Weights of a small audio embedding model: activation elu.
Rows from block 9, named by matrix and row number. Rows with one number belong to one channel. Each number is 128 + 24 x the weight over its row's rms, rounded and kept within 0 to 255. All counts start at 0. Numbers have three digits each. After the name is the row's rms in percent of the matrix's.
# convs0: first width-7 conv, stride 2 (model.blocks.9.convs.0.weight, 208x144x7), inputs 120-134, a 7 kernel for each
# convs1: second width-7 conv (model.blocks.9.convs.1.weight, 208x208x7, transposed), outputs 120-134, a 7 kernel for each
convs0.48 100:122121135154147151145141142128117142155108131159096140153153167134136147128157137150163133160179148130165161122116122123115123118150133122133143168111157129153145168131102142138154131125190089076092131132149156144116115131150159160142160124136086105129100107130118140113131130116083119214224110126142097122156110158
convs1.48 105:130130119149130118134119133080113096117112140137135160145122157112137183122132155142090175124156139156214095097130117127148154098133132179131127138102099138112136131131131119122134124110130174131119142130096159171117135126115068123124123118183154134128132135102134123108073126064125155111138135188120119127129116136
convs0.49 113:113109120121132140160124119108106142134173157117110155119130114107126141150157163151147134141152148103150091122110077039072067110123140157141122125135123128132090110150119087139157125058085114126139129124142136089100098129127134120141110084159166155138113100107113133099120161118125159138123080118122139122144133113
convs1.49 123:154136106136126106108125081144119163130155086099126131145145156124136152121126123148150189129128129092160118069139137138143161143176158154115134142201134139091148116123108136146128130147138189126122169138072089172146159175101092138119107121132161108111129155127100135146099159125146137093103123201106129142144096089
convs0.50 104:107107109114111136136090141154149111121144130120124112133150140113154128148148123124143162154137106114132128109091089130136157118132132107151140173101101129142136175102091192176167155158141139142129129133102106131169137141122132133104088132112147122151158118084132118150141115136125084075131151125107128131145115102
convs1.50 116:111152161145159111153048123120145105160169122098122126118094149134172144115121185142162125121118113144142164148139197145119073108100142111150153172125125117137101092129122127132118095121175115134104130143090143120136135140135106119116128124149159128113098139135139160116145092155115139098170128109104125134132144139
convs0.51 101:122118089121120121163123153097122133102094132129137108129102079120110111140136143142128140134136126113109125082132138102143125116136141146143122115178137183077117109148138145126163157104105126095138124133122142166158155157137143133152099128155148173108126148137135138126152139174109084116073106104124114129120150140
convs1.51 110:117163139175162145141187133162123106164164120113134121147140135111120094148139135137120159147095128153130112128133102077145147155126157164144146153117157116149128133138118138163104134141101086125148163111122133156150164135165135128103154153148182132158166146108145130123136185146145140152142126104127116131134140169
convs0.52 102:102096081137146136140075051117162176199157132122124134100132137137090147142134093115110160138175184181111160098168123106110149137105097109152124126162170085101148145193166130119142120188158130148119130149134155120123155099132152131163124103129130150139124118126111124100121101109130092116102146157148084122117110170
convs1.52 108:145123115164121118089079084101111147132131097094137174112161134110110138136132157098124129149112098101119121173106148100087111154135121098129123141136140144092098117066093166138123139145178146083104129151108099114139140114133120106137156098104133131144090093118122139140120141148128099131103141107133141113173120133
convs0.53 103:156148145164119105101128133134099111111117151088122097121173131082082136112146165121138098098129123096115183114133133060135183156151165089148097112095148187099143142134163160108150208152132153130145105119147111164140119103123110149152146107091152180162111142112111132142142128103103120159105093136141143134141127170
convs1.53 093:131124100125148113150137129099104142089091196131180153104143126113142106114145100109138132098121146137168094130120121174133078061111099116152146119126125143148111121141159161111119096122097127121131118138112072107134132125126140140109128117166105109101156141101112149109093114133169179125142120102091129116122101164
convs0.54 103:101131108119126147145196193150125124073057161143136099152110079162116095134108115111175162157121112154130154105139120107064092116112142137128123112149146160136158136194104145088109160147088171132145141081122083127134126135163117135097125125161132119118137150120145150142095115102135122164130095109139141183138105087
convs1.54 119:139164109114153149097131120144088116137154125080107083139140139171134137136138094154184151142132115127120146089092129127111151108091091110190178103141123146146161171194127099124143109116132116093104106129135117168143122138174115131131125143144142129093125116102115121106124139133195140122137159109139165155114103108
convs0.55 105:133109091091121160122096115121110131139088112170111079086099145173140140138143143121137104122120127122096094117127135081152144125134153102092098099160091139133110130145103075133141145131157079121125142162141129117127128144126108125097105159079097102105120138135124095123097099118161145153118107113123124109110140152
convs1.55 101:099117078136140129126152131110134132154132162099135107183183166093137125144148097150152117137129188174148101099128099102152133172154144098143093095119124097110135147136144079073117102116101069141154083074129181102105099106128141101169107124129132123103108059137104097086141208131090121131177079141142133160122152120
convs0.56 102:132119140135133157148115076130140117112146180153121067140112139147131134118111103114110105155139144131140124165170100141146190135118135122106141107121152145130163136205098112197142145172134151125110160096140140157144109109150101120096128102085116123130114154167115140140146147141133124147131097162137141153114120082
convs1.56 100:161106127087140187117128131148122108143158141107100167088156107137105113128118136141156140159171145169170134132137139119109147109110124186175178145099139111108147136123116096088150134139142115109164175137117137115156178145127138144126109115133165147143148105098150076138112114154145113121144124130149155159106164160
convs0.57 099:118171130120092113110184146115130102170163189142142139158150119152130135108105137127155133124126142134148136120163129168130073103117112158141134139148158114134161150115118124199151120162155094150123096152116129158166155125123169178132138101108098096108149107134142134122116121146119120066109080161177080068113125156
convs1.57 091:126129120140121141089085089131124177099126113073104126116114126120101101108133139141163147135170141102140137138143118136142147104134135112168188163131124116130142145153099145146130143103113117097122139149102165162169116107135111126094099147108115159174145103108131118070128166127181150129094096093162140160135145074
convs0.58 102:100110107114102112139137137113139098137108131151156135143187129132163151147144131138119080098134144124103173136132162198194129136131134155132144194066101134159128136106116163100084120158220174147144154135152151103105158154162147164133149168155122165183114145122145131144138128155120129168156138120130139137105093132
convs1.58 087:175143089167133128133114119126117121164125122145132134127127135155148129131114075114114096089082095136113120124126076111138136128156174138144154179125114121115103102132105166101080108135127135119092103115172154091085118153154114166138192175109119114131138110165174103116158061130120163146134109120110110100089125116
convs0.59 104:136142164130141120123143126085125117122130140144093107109102158131146137117102099132119107123109115130140116098099159112140135129131082096112116119107097124164164142088104074089159145103148143174120142132110123090067112106104120114120104126198157160132137129118113110135107099175152144148092174116163126117121151156
convs1.59 108:161125133135156169154101122164114159153146162158111108123098122136137114144129113118176116146134135136192147130091121164115121102115157150139086077156128092114139158170116085100146147137113177116163107086071125139138108136149109055147147163157145105141129124149120117127133144160150105129132149167147141100156132140
convs0.60 102:163131080119144162156075125126106140094111125168167155113074095140114090113136111122098113127102134149120088122120090088103063138167129152112129152105099077122134113110089127116107151156167120114102119128087095121131110154122111102115107137137086120128129165105114133118118090172110101141131097093093061097117220125
convs1.60 089:132154107147127129131105103138100153069166101126054116093097111129110101156134131102061110155139127144152100199156148082121094119159145156129098123139128145134158160100100115137114156154135141144175085111107162133074114146111123156171146140131113108112119110155172143138123174151129140152146160106105087148136135096
convs0.61 103:098117112138148127129125171143151128150154137125156123091135133154114112101115124171140159126134150177124087143156133130151090136105109134170152156128126127145116117127139162150143119117103167133120112132183203127104127103114088108132160145133118114148085115112175088157098067152166170164150187115166134139131138148
convs1.61 094:136133127164095126139109112149124147153115140155160126150101137128112131147123143153144138130156173082113118152172111123089155097137129120150109111108137120121111147140088114119095159094144126152155108121134122139113113115130134137180134119103100061118122105073092138142095088106117122186144155164182132144113077136
convs0.62 100:104167146136089115147127136124138089130115120135146116119171143157168155131119129146164154116145149146144139162126118145153115123119136143102133102105139127163119099155189189177160080062111165155158117143099121160158152133135162120166140142091122138167124111144110111149145125107182152124117085166128128103083161123
convs1.62 098:104099133137103115119129127117151122121136176132140129092147130142161126141100068154120133158144087140094143183120160143130133155119086109140174166130136150132139153131146156114175164132121112144122095153132121103108114147150155084154116141101067202147101121150147110136158164169142126108143173067127141090148107134
convs0.63 095:126156164149093082103141148128127064146142114145160083114155105123152096125138120101133142146151154129141180126129148158119117121107101113142100108104129131178081112129120124140148107119114114164152133118116168146139116138137117150109111129102126106124149117108119111119108103101127147160131151171155153090114107100
convs1.63 084:155122087143129091152145108162153116122145158121107132099096117108122105109134104133083146120162126138105161118120126172128122123107136154166130141105132155131150172082107138134121170120155101131142101148144100094125119108102085121126089105158076135088117139160108099135136162106116193158109145157113133130113080113
convs0.64 100:077108131143173159152124114162097154146204092084121120149154120115065090130164107125093111120106119126162084091124097088147113132108092152162195168131116121140157141099150144154120135143165115126095103138094109116138162130142144124116106129115116178160104091095119143137137122107108134152076033139155109143120107086
convs1.64 104:112173142144155165157094113129103128083129148117049108095130135101122140138158105075141132110123111159114168111146124127117155099128097107126104148140142106071092089094107091116146148117125129118090143106106156079122109123081157107108139103145136121133100125127112177145167159149108147150123158118118152114135162135
convs0.65 099:145127083083119117126125140130092132150155132108135141172163141125103137154151149129096102123147145136133159131072098106072157085145096145129180142144153143095077149149103147143099101117166155119119133134160128139171126123116125147089128098105111118162148124138145145149170099112142154175141091149138168115120071103
convs1.65 107:161154119125121096092122136106139159103100192139144154156096159156099152169135155126124112170171135125113158132087098084137144122137151121198132147140115165141155144160082124153126157140126101146117077163174061104156159095125165115108120156167139139099129104124159118072134122162165114149120155174154120152091097126
convs0.66 104:149116140143158149149114193167179120133145103115143129116154193124157119119119162129140170162145127121143127062083087122113122119109146134175114141176156151134145084122080162154137126129074114114086138127142131137131148112133157151111119107138146148116108110169139162139120137092136110091086080124126126137151136160
convs1.66 101:123127157114143110144113100100084100128113104107140147174129158108094154134126100117134164146125141089137131130130107131124119154143148124117117164135124101155141143146100094113125140153100149119095152159140113117118124145178139115136103117100113109111072109123119117114116127148134141133102146130164099109129120121
convs0.67 092:162105107114106106104104099157128168081123115131096122104148118117122096151136124071113149143133158143137124167152140147123175114161141131113133135133065139135096147128109093132125127136170087138098106110128076100162124124119122132119134137072095125131118144135136129120117137137138117117074161101087146104115142121
convs1.67 088:132108124165124124125146107093112113112120142133142102104141161143114129122166111111148128174113168178148135106143126113146143177147135090081099097119133169168126115129114127119123072148129124118140152136120190123126128139112148082089144184142118127090099092133169133112114138105089080091135134111146138098111099179
convs0.68 094:138135133125133140156096132123160119114157134118143132145114112148138130107102077140092102134132063102125114158095107124186182119118103123098161164149147122092134141132128143108188172141218125160119141149126157109126133134130128155107141148129127126110150104122140127137100166102126182149098099105151146164072167167
convs1.68 098:131089147144139163184135087093104126115120141152103109152117127180135125117166108121124110150154148148133101102097155156120177072075129118139124150163128130124079087101089133133137130149140170107168160130101171165121110118140105113133177128111100106151097133117186127097136127151138146157138172046135124122160095169
convs0.69 101:130170149157112120103190174152102134109138156187176131107089103115081143156126153169175170168149146148112174114154126101106128150179153118145146124122112107092131103110163152163097164133134122117155137118159166100134154132139133138104138139138124147153139129113110111133127096147164144135098108142132115120128165126
convs1.69 101:119157163167129145131154161168076126117119136096162113143174162149171090115155130129138123154138142130103161146089111128123159142121147132141122135102108105140124141118114114141151114089123117128146082149134143104106126131123124107165146149138056075102154098097095119109097129130111163133115106094126117141149140130
convs0.70 096:100110135162127116105088125113097107158140103103116149143166143104114141127126122142146144120119114101156124153156145210146135049101086106112124148112116187187149121156091153131197152185142104128126125094137149118124111130126107114087124135152141151142128132134128120104144118141096106145129090136154102168150097130
convs1.70 102:117106120113101111118127117124103120113086093107106163153090146178115149107137115141147109117157117142129129166141121132096149112102150104127171107101143148125126145154141131166133115126116131160125111150085117168120137171134141103120151124154115139143123150132127157155101129145172100108103202112128153168140155109
convs0.71 094:150124187107103116129115099132127135119141129180148127096092162123136097105108126144103152172131143153135120130148167150156103150142133153134126106118134130151095104112129143104106131143101129136113142111112121182146109094140130106131127139158156126154112138132154146122146155134134156126105129133110104140125065105
convs1.71 099:103135137135138117146144141143155107117104164136168158122135129145087088127101105121127102162209137095166130108133115134144131147131147114142123113194180150134143080085081090140105095093141100104109111131175119151125121085172129139099132136100107105143106124144134113127192155131150148146128102143121118129133120106
convs0.72 103:150102135084136148099148122139137128130119129108110130131120126106119135149117117125115098111117131116144134119147112114115090135128098100080108095104149135159145139122098138141175167157147125129111150131124110127135128117106119101122150151155158139138113125138152131125137130132084076111132156200117179152141161101
convs1.72 105:135171118140145092157102126104143106111149115112122111136135178141165183137127138145147151149125142060145154157154167116120141096103135132134102127153133146142150150119168117159141094103102156104116087104120152130110120146132113138113105118126144112144134150117100153134113148119157166106148140131131143141106112107
convs0.73 105:136141149121143151119141109115187164090147071093101106150132145135117133146182131129087098116162159174167127126175151140105107124139125135163117130167142182108122115128113183122170133139135109140139161117124158127139117128139140159146175162149125111141126140097093136104092160124117107126132113126110173126131143145
convs1.73 104:113127138111114129132130101087120102134138127104109120123125129091136115142135120084123107117149140082104160144110128132122143165148134153171140135122111106105116146156107129087142146175145123141153154117084118126131123161116083136117087091117142117113115146127141162130115104124107139122155143171119147153121121156
convs0.74 103:169109132149141123118143145117154098124147141152141126103102086120125149108139105141104110136114106112130166158114157122112099090167120149121110120112145154147187126139123130153152102119096122098122127136101169129117112124132134119127132117132100109099123160153145119124113137158111099101105173090134103124088081103
convs1.74 097:104144136136119124136089103120115129105159096066069094165106092092165125151107153124120149161128145125133138121114109126094124084069127088126097106127152163099108121106149115113116131137163118106141119104173172171139133136123099156116112126098103099098121099081101124103136128136174150146138155095127153147154147156
convs0.75 102:074091140135118164191114130110113098123134108120140131131118180131136138166121145152124125132133132103078143157138123100108099110125129102148112132152125128131105122112175145160127123142111154134125148168128133140122132164139153171167162129144137127158096153118152122132147091034140143156124111129119072156167112129
convs1.75 088:110148142145116083101115147097122133088116109127121162152164124121119122119072154086116137117144113168142162146153116143141150141130104145149145152127133140180119144113066092149127150087104149137115148182143120088141114110108176099142133105072103123134122111133116110137112099081119134080088078059089088116143168168
convs0.76 101:117093118136133137147116138144183114132139122108147094096115119120137131112116144158089121113076091173129136186132092115116117130143125105114135117078121112126170125104086154181129160186147118119108099106115134097135131108132119116153173157107134119147120137113096122117111094063107126142159169127124126127142128140
convs1.76 098:083094126161137101130141103102096131120112100124139113133102134122148169129162140116151127143135141105117163143159152103142116135088152105142108135131128120117119100097120175110127112115146164175110128148120099177148128091169110125147158093117135120120138117086110142142135121121113182134125114123156144138146102101
convs0.77 098:142135105133135111134103108123172158216199114079109071159124131109135154117134148155077140124142145172180126071129123132109095118120107118151130139110157141161133109122162121080143136109078127101115130110113091117142137150150113158129159127170139140117146094121115154150118182162135126089144126123110139125140118162
convs1.77 112:127127121086118123110103088114157176148146121153120120088132126146140136113120137178081167121105118110122171178174169107076108146161134157115111143175097104088128145109087126130127132169163144110169150112149145125161134114106131106138128127128137106171123101130167140124144161159145120146138124196122156107102109100
convs0.78 101:103108135123146149186084115099116121129128097109119126140135161130130114102095112158105128130126099118117135159140130146073094093118082097113179133103139132166134115171196176118121117103098115074090098086132172159154091127109150143144148110138133147102108128134137111134123180117123123109096133128141173164112119118
convs1.78 102:108123106171132114140119110129066131138147106141100099133140105127135140162115128118144104073155100115127153147131144141126136154144132156141134126120133101094095089118126112145141134153172156124120175148117096132092116080101109132134149131097063094068120126143141120140190132116156119131148163166104128166135175170
convs0.79 096:144085141101106094121127107111115112147133116107085123158160143111133129121150150168145156120139131127150103155194137130093105093140156123127107126130137133145136166102190121118158184184118122133160161137136169123113090128123186122150156144127074093119110133130130091098109103113156165145112158104127138104154144116
convs1.79 100:139134144168086152120135105113162136135118121133123136141167142093144144101129159135097192131142136142129112143133137169118100151148103113112114129138121129114145094149163142150166161155097121088108099164117108140140125110148160141165107115097102139122135113134132149162128143131121112127116106157107104125162145124
convs0.80 100:128101119127107135116155139120122135119080117128118117074129106128134120115064109119116136114110129112127129130154185085147179131146107167109140120146107144119123119104119137142112154133123136139175184129118121138107120132168154158109086095094107141138139122111147107158117160134176160168145198167132145126129131104
convs1.80 106:134114114163156181127155125124155126108122135162138146119115169169143163162144164142099150163116146129146121087110132106136134122101091116152170176154133149128157159165161149151114096105067115141179136148114141114129136134199198138094135129138113123151082123119117146143141139171123152159113115111118136143149123063
convs0.81 103:097113109110107185186101114131167137140129118089069101135160182140145170128169157120137140129119114123109126104120113141071160164110102086129194148108128125123137121092119074079118112147104142134124119123113139123091109104135115146102113083116139181167146110099101116113110119108102166097145139116138100161112119126
convs1.81 095:150114105121119118105080103084106131143143118111096128155133131149167115116147120143147144117168166136119087156169122125121143151151117141131137148140122117114127167107114120127106128167130122135161178109119147129162124183133158150141148121092119103132104097131125124122142148132141152127143140150102120070128119124
convs0.82 098:095127124113171126149100074101138114103115090144158138146164144126136144157144124114125129109114169166171147134120115115114138125125109128150150155123112113065093158141147127130158111130116125155133131127114135109129113131167144136164149137151148122104104115124148138175131070089148145121123147143135111138144151159
convs1.82 104:110093085129140134128101104127178150111052120140121116095093129144122095130119140152115135111115136114112143147109052119142114137163171151149159170123118146121157170163070090126103096129106116158099092096153160104165165202144140175127151136105138138115099111130137146116114162126154164124159137188122155111124131095
convs0.83 102:105103125130122143152074132117156112138168117071100140175168136124117143152137122133145123067149148133165122078137108089135103073098140133127107157140180151164143123146134103100164143141093114140137128153154133108108115140119109153170149149161175169143120108121099151140161145123133113145111178064132097104128161155
convs1.83 116:140137106173125142158097142126132105153158092147101173106124142117134159134114123122132160148100118104137146140127126111108132116151119181105173118073080115137148160128158159122147139108125166100043130120113131136111118144115149111137136116124104126093097172170120121129132131114142128129138166182121112179166120110
convs0.84 093:171138137116108108094085104136109104138189106127110113115117130158172113145104165158185106115122099116098153074122114097094067102110127145104137155133158140115116097092156133116129115110134093133110185097128101083095144135131115136148166165144117154108164142126130133157134107111049145147106110116114115144122126140
convs1.84 083:088112075176130108150123139081109146120112127089111129130123101145152119168105139162171126125138116098115124119157139136135103122077134103112179121103172121153129156148071091108104079146152137137122112144093151104091151119135135091116136129117093103120092130102115138179146122100142126124142121138145113139156132115
convs0.85 102:148129145098105110128160163170202167174202148144132134116124160128100123117151142100157167157120152157103125131111121086123137145113145119142085122120098135117121149147100122154123119094101094124143131108139101107127077099106137127137113128118160142143137129130134128123181069049089074105144132111107098141148141136
convs1.85 091:119095130121127125123096144106139105102114113113111137121084114096119115097098137148144139132127101126096117128154140129100112092096092143118154126117106133119116119086081152145075118091118099084113118126133100132163155125117107149087142128149131106108085086096139141093104127124130105115098172114148175115123149108
convs0.86 092:120103115132145123132115085105094140161130090130127130167141144107106103079101110084166131145114104128114107162127106146189147156089103105087114134080142119153144111143132133159087101116159139082143119178140128144135157113092113138109128113172114120144115106095140144128125154121120113112105084106147138163139145115
convs1.86 088:118086087112161181155150136108167157127111162091121136118158126093102151135119114127137163139155119130153166139105126110122128152148144123106115162151125132116113107108125111133138149131119146120110137150134116149143139120146129140131134121115147112121159097085086134173135102103096145143165148144105140126159160169
convs0.87 099:128127104081135107120102083115112128132164134112096136157109131168141139087136126108124101079077120098149154085115101150084099105111084091153100129087148128074138117131152161126175149153125108109148161101111130166152162141150146159105119143140141187169141145098132109129113081105119175156120127183169107129096126124
convs1.87 097:136129129139155138099123108093096116081138129119119083113147145089112122150108117157100106145134113094101133097128098112140138153151109135166163173085113087144131134153129159139142065097160078132157106104081178091137114201150136129106130174147134107141117153126135109129119104122113127101129147168177111119116096166
convs0.88 102:090116132118143171164139167089120076134126128132122091131087117101078115139154145111105116110110116151094131143094170134120125109098154121166121121131124137128121107114155111131140172158192139141137127116097177124146151142152139150115142098134112122132108143119145125131164144104097078107120157068156134189139183127
convs1.88 099:130146140140171150155142153161109115126116169123140132128096127124141144140102130074138175142116152134145120103125122102099148091106140171182155161119104135130123098203182122119086090107111161116081123131143096108165129096127101104163172143102118114123119096062092113131154125099175142141116107137097135157177130099
convs0.89 103:160155120104120089130139108152128127117157088094092129099127100082106113139166108138143119124106085128134153136118085070091141111111118162129119074129116134160106133129113131148151076114141093124147116142123150113121163145112054074114133111127157160137123141122128129100067124115090140132089112096101109115136116187
convs1.89 110:166101095116102118176119108113133110114145150119151149154126167148098131115112095094124155131173143092146115117116121163138131115146118124121144151158186127122113126056157142090154135128127156150063105149077133118108117119103117121159155164078119172129144142122115126134085155162130143133121153141110140145117114121
convs0.90 104:161158156161111120133127113093093119128145089097118117092089090161168115129150164145127188173111089072102146119084111104129120105116127133111132131109137144132123090149130126125110073127186139145129144137128133138135145130143137139106101143110127145146121145136158140154139152111105134118110103128147142122126136155
convs1.90 117:136112142160110110142134100124121124096137138135144140135143120100142112129111106136097132075124123105113183141119143126156144184179139169166172145084126121147129110124123100110084140143123105117122111146137102112130143149144107118129134123123144156140128126159120100145182132111144148179129141157167157130114129130
convs0.91 100:126121116144140113127139116177139131118118142080146133118136142142156166095131095112156168144110109152187097153179143103126151129152129166100125135169143130138152152126127103123150166187163152143126142145110122144088153148129130133110104122124137120116166156112119137124123180170137091107136155114114099126110098089
convs1.91 096:125154117133119157162114111159116155094109151134155104119107119163132111104109070125167143169109133125120138108103127160139130114134085127168170165111151143130137132116181149122164128110113135170144174130117167158125143141097143125160115117126124137145138118107112131104091160141119095115176144048119131154129155145
convs0.92 096:148095093104134206187141144182174173126121145120103133059050111152148120117102108115109131094120077119085120112079125125134127138151106143151131150134126135118147177123102107104195118106103131080151089172137078137139131137117120141134148167161145140136126145131138115138135095131141140131156124127140113129154125104
convs1.92 083:159148160128117132121079126161126099093116129143120101105097106117118171156136121121118169129172156131137124102153111105114145149155129120100147156104102117101113133133171128145114125113128071099091111119125126143138111141142127143164099119117081146148114088149149117127089167149168137123137119097122168153119132116
convs0.93 098:148141149126148156162123090112106146128110086157106142133138100075096121127134159111137111100099165119108111122103124108083101120128142107131088137109117070159175096163133128137165107105119136148137101088107151122109104142135133103128103095102094102086157092131090123153150131128187094100134141110106160146097156130
convs1.93 090:140091143143122119139171165104105127083103132126117090113111149197112141117152104144124119143134137180131121117094054107137127150107118210142143148174169130123124135152146171113101090111116095085151125129134129121122170128096135132137124152142114115132099095139150103122152151147136206062130170115155146108128163155
convs0.94 095:154119167156135142139119117127115137140139115086106067113100131137133132106150127132167175165164159113111123076092080164151090115140141115134116112123104137114091130164136118154132099123145115169126171183143146110107108101151169119095104134103141115135120126114109108149126094118128148124105119134148165150108131113
convs1.94 106:064145108125122104146126143167151150106139141163117137107095112156137140142101141091190088076127169159127120095080161114126167109102142148167134175161175173133149126070130130144119121127146102101122151153118130103128142142173077134096146143090107122138113190137126122117163111130132144138149135137144106086075120142
convs0.95 103:147150169130132087089164122119139109088130126128120100087124077143126112104114143145131146126145144120142151119130124117092119141137117142094095087125200122152109100141097117108116131098158097107098126119100092121142134153129135078096101091098149179176088110128152128169091157150118126148134107161079130129116130126
convs1.95 088:107136133165066151164122119133136148144147114120119121064150115119100102158133139123124174163125099142152163149116095133134101151127102104132151134140131185146156127121150131125134102108100111136155154083115135105122145111112159107136128110133175132158137130122098146080104135155121113112144198098115159106145136143
convs0.96 096:130136156132131126174168162133110122163114108104156135126127139124122129106086122162139104096109125168125116128107136110176218119108076143162102156132161122103146141094187151105078121149153130145155134140134170144139113163139140124144153134154124082092113156123129141147113084110100084104131135112086167080160158142
convs1.96 087:105120122154104122174179098131115105146138111124159128137121122141102180159110105146099141133182167138135112107122128115159173131138162123130140139137130108118128130113080109107113096113135162156109102124129105105167111129158120196111130145122115100094086096124120080163162134100084147145069095176091093121170137140
convs0.97 097:154107113144155147117146146127116109141081124132118180157152125137124141088106149097199147088121115104124151171133120125191130151125133147109148128163153150138112141121121136166136125155171131127130137166127133112139158111120098129123092092109101066131118130076149145157093137109162120107152145119109103115113132118
convs1.97 110:138070125116108148147078158162110108130117171152121122131137128177119101142127129117131145133115142135141074117143132127117085106127132126135137160116124135146111076112117118127124138148143122139127100122183149093137128142158158119118149166084091101122089133103130168164130156144143127129179115123122143103137121152
convs0.98 105:133122112141137147118134178133132127115097147170111100150148141159107153106131120147052091127109149136156125130098152128205094138101156107097128114163118134118121104113163147145120155134086131107146122123138101114115127100122087094164185181126131112104124095133106134117157149122091121142157199137156117155112163135
convs1.98 093:135136144150106103119128106121091147128051143155177150079142122172158171166104082142154098101146121110154147112120143136142108145098116106149132146153154195153179157115093134103133114133118133103115118163143078136143152167142123158199166171147129154096094115117133172154153126121158166153133130130133128119122111130
convs0.99 105:129127133106130120091135117119117134151150116117118139129112115118094108150169137142114115121122098101111124125123108172096162111151108120112113096109092085135126119130093136102114185148114165138155140143134139121112120111114099154157149138094105077134115136118080105109110092099133109114181194085073134163165145071
convs1.99 097:123115147115116120121131143165151121099121131152096131109087166103138112145162118111123114131149125159092110123166067138121158150125168160097114118111135105109122139135125148122085099120148139137113062096191145107128155099125106148140116122138125115156109104113151125097160096143137121169153084187161139182130130131
convs0.100 099:133124118103114124112084082080069099107140071115112131096129085160146134150144151150096111089098157139138085076095172165195154126126117110101108118156114174117133100080102119080083116151152111106117133121130102103119107114123125111132181126155150133139113125125134119142143107140096138149153116109128132122113163162
convs1.100 121:126119142141153126149098106130125157156108101138132155132181159142131099107134151142133168151123155105110127152127114113144157218188200127129163157165131149139107171152127095126137105148160173142084131161124169105165154169140125165120117128128110134110128138116145117124150161109148152157165172196137125075127155132
convs0.101 096:131139117123113119127124116164141136129159149095136082133137156130125128101122141150132106117125114138154169131137136136134124142162173153136162113153167151111125119100131137146144143135157116108110144118126177101119156095111092078072114154128136126111134143127156106139125146101180152143103112125110157152140154139
convs1.101 111:193135090138154133142147169143128114088083171151140141129156144120091166137161164077130119156134097166162166183142128173111110114145104127123122066171150116102133133101141114109147131162128095129150135144100102161142108099097123134144138068136124088069081135097138135145103134156128135140128125165126156142143143132
convs0.102 097:119131135153122124094138140120080121116106120121161144182103144151149143138141150119111108139165123116126122169133085171112072147086129093103093074143124070140131157130150129128110095157101108113104155139094096173131083113113130091129134104144123138117108117125106136135124127115167209158144105158137139122134157118
convs1.102 101:106122107136142137196123114154118155146127096144114168141153173158159120131109153165175122089099138144143092090120146160132081136141094121165115104143137143096161165185131115143135169178136156109155160094092143133098120134148152195127139137164144141130135134119080156170080125150144078121141123172153135108107083080
convs0.103 097:122098116079117167154115135130140137155117091121130139158149168087138171150120124177112103113154119092089194119107163171116152094109116148124125188121116163144145155154130153140176184188183115118131128109122113122102109145112131171134115108145131123117131116176105106121133108125153121123146116121128125144120144160
convs1.103 110:102121154099162130116135125129114126156087142101134110132135161129110126116134116106134145105146144153105136156165147115142087125135120124100082097172163145125109114097094090155136120120121121138140136099164148090134116111090098118141111092109155112165115115124167127107174134163123071125118079118106091126114185156
convs0.104 097:117132173162164141148127163168139159084098125162131132132123147109127122118102135142108124150150112070146139143149157128147148141116172147188105152145124128106111134158125081087147141100185116127129099111157108091109104158160175167131107131170174122133134136104088120109125072122154088116090158128129165141187120115
convs1.104 089:150157092118195171129110091177129131148171169105126147085130144184151106129128141153114120121158149135138119142130129132126157079129140129136147165113096109095137116129122142147173153164140106139122137144143174121129143158140108150146122131156100118131108149141135096104124142107134124171168110165108115134114076138
convs0.105 099:139139122141117101088147135110123146139152148112109143138124159072094104108113126102133122096102099119154152155130103135125141098122118096084116096133136116102102137140121115136180163083084129139106158107146114097079067106110136096119134091136103147158136132106120134137177146098082131112136145133161146123144105089
convs1.105 099:128089120121126139123137135132135081136153121135160156121113117113134132120154144161132128126104128123150182136163137153152126139172147142085107125105120114094121124171090131112095152141140165159097162175143150134143137093106130144084126105099142108093115122116136127124133183108148141105091113161117133105122135139
convs0.106 099:132125121108111125119074095097119103163123122096138112120107110177141143143154139121105117145166142100140087053107151110169167093128126150138117155164154118106126116092124132126105122082108110130101097149179136145134110137111112125160118127088124156128138120113133119116129132127139128164151157124102109122108133129
convs1.106 098:170110122147123097151135115117147139182146115132112123113110168122112146106132164161160133125125114114177142174167126139129149126131133133126161125148151174167135149129153179140146148097109118110107116118128130083126135185112135127138156153156133151175121168102123112111143157142113137096111107173156122119122122116
convs0.107 100:106153139165111133125101100124146121100133146159104131124111145131147127131123102110143158153154109146149098090106143147166177157095143133127120075128160119131104080112120083109111106125186155179135133104109089147108142132104087037161146146125121151156118134135116108131118131120129117095113099111132105078116192142
convs1.107 091:142169124069115161179067111144129115125149112098158110138089124150133131140114127144132113164095106115114123143129095134097136118123153119100117136144120163168105113153097104118114132132140126097132126121120136136138131127127113120129122131124140185179116098158138108136170120141131120131121105176118125124122151104
convs0.108 099:143172132139100117130157131108126100124123122116139109173126101147117104111116147124109122135105111093126165078086107097153195117110125113145121143119135165121104089110101107121131172135157188160155110085101137148142136129115108103168117082094139141143143123147115120163137128116070094160129123144083141146130086089
convs1.108 098:130110128133116113145150147136118140115074132130141137140114128097102144134140155166143144147157135121124160148072081146178176121137119139117134105080073116139118126147172124098140158137149179148093141062171112125139090163167113107137111102128110145132145131138128120124100151120126111147138138150096153100137129164
convs0.109 104:137131116146158173153112119141104128092098130110135093146167091099100128149127103100129120116124124128063123142135153142207166107126112144128137132095136107103098109112135107133100115145130109160154155169107118139124139135136134110169133124145133118107127143142155158146132100105091077146141105108113127125130127105
convs1.109 105:093120111114146137156148112138133099154164110129113111128147117158157110107110065095109116079129130136121154097123117105152138136157140135151146152083067116082113107135119130141114129115095120148109163155141123164145157154150109169133166129129155132116151123138143139181146149097126151148157148135164082113148131090
convs0.110 099:123122119084140133169132141118134132120151130124145107150129109148149201138139136152192113173161123109092137161142098086090103170124160135133097106151081157124110111141136094119157090118075133091110178146132133096109153117132137131160105115124124118122132084140108135084113162187140110097146141111112127155162094064
convs1.110 104:130101133125166152131093140109123111090148089132129114129116113129128148093108070149118172128140108080126090125119153139110125095091150126126130099203161169163141183123127125095122125104133129101135140129145123106119136131173115166143155168117169162127169128130158165109066113166118146179154098108108153120119098121